From a checkpoint of a small image classifier: batches of 384.
Rows from block 4 of a small image classifier, named by matrix and row number. Rows with one number belong to one channel. Each number is 50 + 15 x the weight over its row's rms, rounded and kept within 0 to 99. All counts start at 0. After the name is the row's rms in percent of the matrix's.
After each channel's rows are labels from the 100 images, of 14848, where the channel reaches its highest value: "patch colour" is the nearest of a few named colours to the mean colour under the peak. Only what is clearly more common there than usual is listed. The data: streak pictures of flow and ridge fields. In brackets: how many of the 100.
# convs0: expand 3x3 conv (model.blocks.4.convs.0.weight, 192x32x3x3, each kernel summed), inputs 0-31
# convs1: project pointwise conv (model.blocks.4.convs.1.weight, 32x192x1x1, transposed), outputs 0-31

convs0.3 069:48 47 49 62 63 35 56 60 80 71 44 17 84 51 64 45 27 44 38 55 51 38 55 59 31 38 20 40 58 62 52 45
convs1.3 128:52 34 38 49 55 33 12 65 59 65 26 18 58 61 45 56 49 40 36 76 47 47 68 55 62 66 46 34 68 35 56 58
patch colour: black (25)

convs0.17 094:68 47 58 41 32 54 15 59 42 42 55 75 74 42 47 72 53 40 31 37 50 42 42 73 56 62 28 76 50 43 32 37
convs1.17 096:34 33 52 60 62 53 49 42 72 40 45 73 38 47 27 41 60 86 46 16 55 64 60 48 24 48 61 38 33 65 61 50
patch colour: black (36)

convs0.22 125:42 79 52 72 36 49 47 65 32 39 85 50 79 22 40 58 46 58 40 45 27 65 50 58 67 54 54 59 29 55 46 49
convs1.22 082:55 82 54 45 50 65 48 47 56 26 89 55 48 36 50 28 57 44 61 58 18 50 67 51 44 56 68 52 48 74 71 47
patch colour: white (32)

convs0.57 103:57 51 50 59 45 56 38 84 32 29 57 48 55 49 49 54 57 40 18 66 52 56 58 51 61 59 65 46 69 72 14 24
convs1.57 086:49 36 57 59 52 69 45 39 51 37 58 71 45 71 75 42 85 28 74 34 58 70 48 64 35 71 43 51 46 25 47 44
patch colour: black (27)

convs0.114 116:57 51 64 55 21 49 31 64 40 35 61 69 52 46 39 71 51 54 51 40 53 63 40 63 60 34 59 72 61 57 05 30
convs1.114 087:42 44 55 81 42 57 78 47 53 24 70 85 31 51 67 31 70 52 54 31 58 70 45 53 36 39 51 64 43 54 56 50
patch colour: black (34)

convs0.191 093:39 43 55 41 66 60 38 66 54 57 45 33 47 66 79 66 48 48 21 51 44 41 59 39 25 48 48 24 48 72 16 33
convs1.191 073:63 37 58 20 54 62 29 50 33 68 35 28 51 40 59 51 42 20 37 66 53 37 62 56 63 75 22 58 69 51 53 51
patch colour: black (34)

convs0.13 107:34 58 61 57 42 40 36 55 56 65 57 59 87 43 46 81 21 72 35 32 36 46 37 50 54 28 33 62 40 36 43 55
convs1.13 092:52 65 61 66 63 62 38 51 51 30 82 79 44 30 56 27 59 30 51 46 34 34 69 49 43 53 61 59 56 34 77 65
patch colour: black (30)

convs0.129 120:41 33 55 69 59 47 53 46 84 75 29 37 60 64 60 69 09 64 52 39 49 39 40 48 27 39 49 45 38 49 53 36
convs1.129 074:55 42 59 19 79 56 37 46 44 83 26 55 30 52 53 69 59 53 47 43 64 45 37 23 52 60 47 56 30 37 28 50
patch colour: white (28)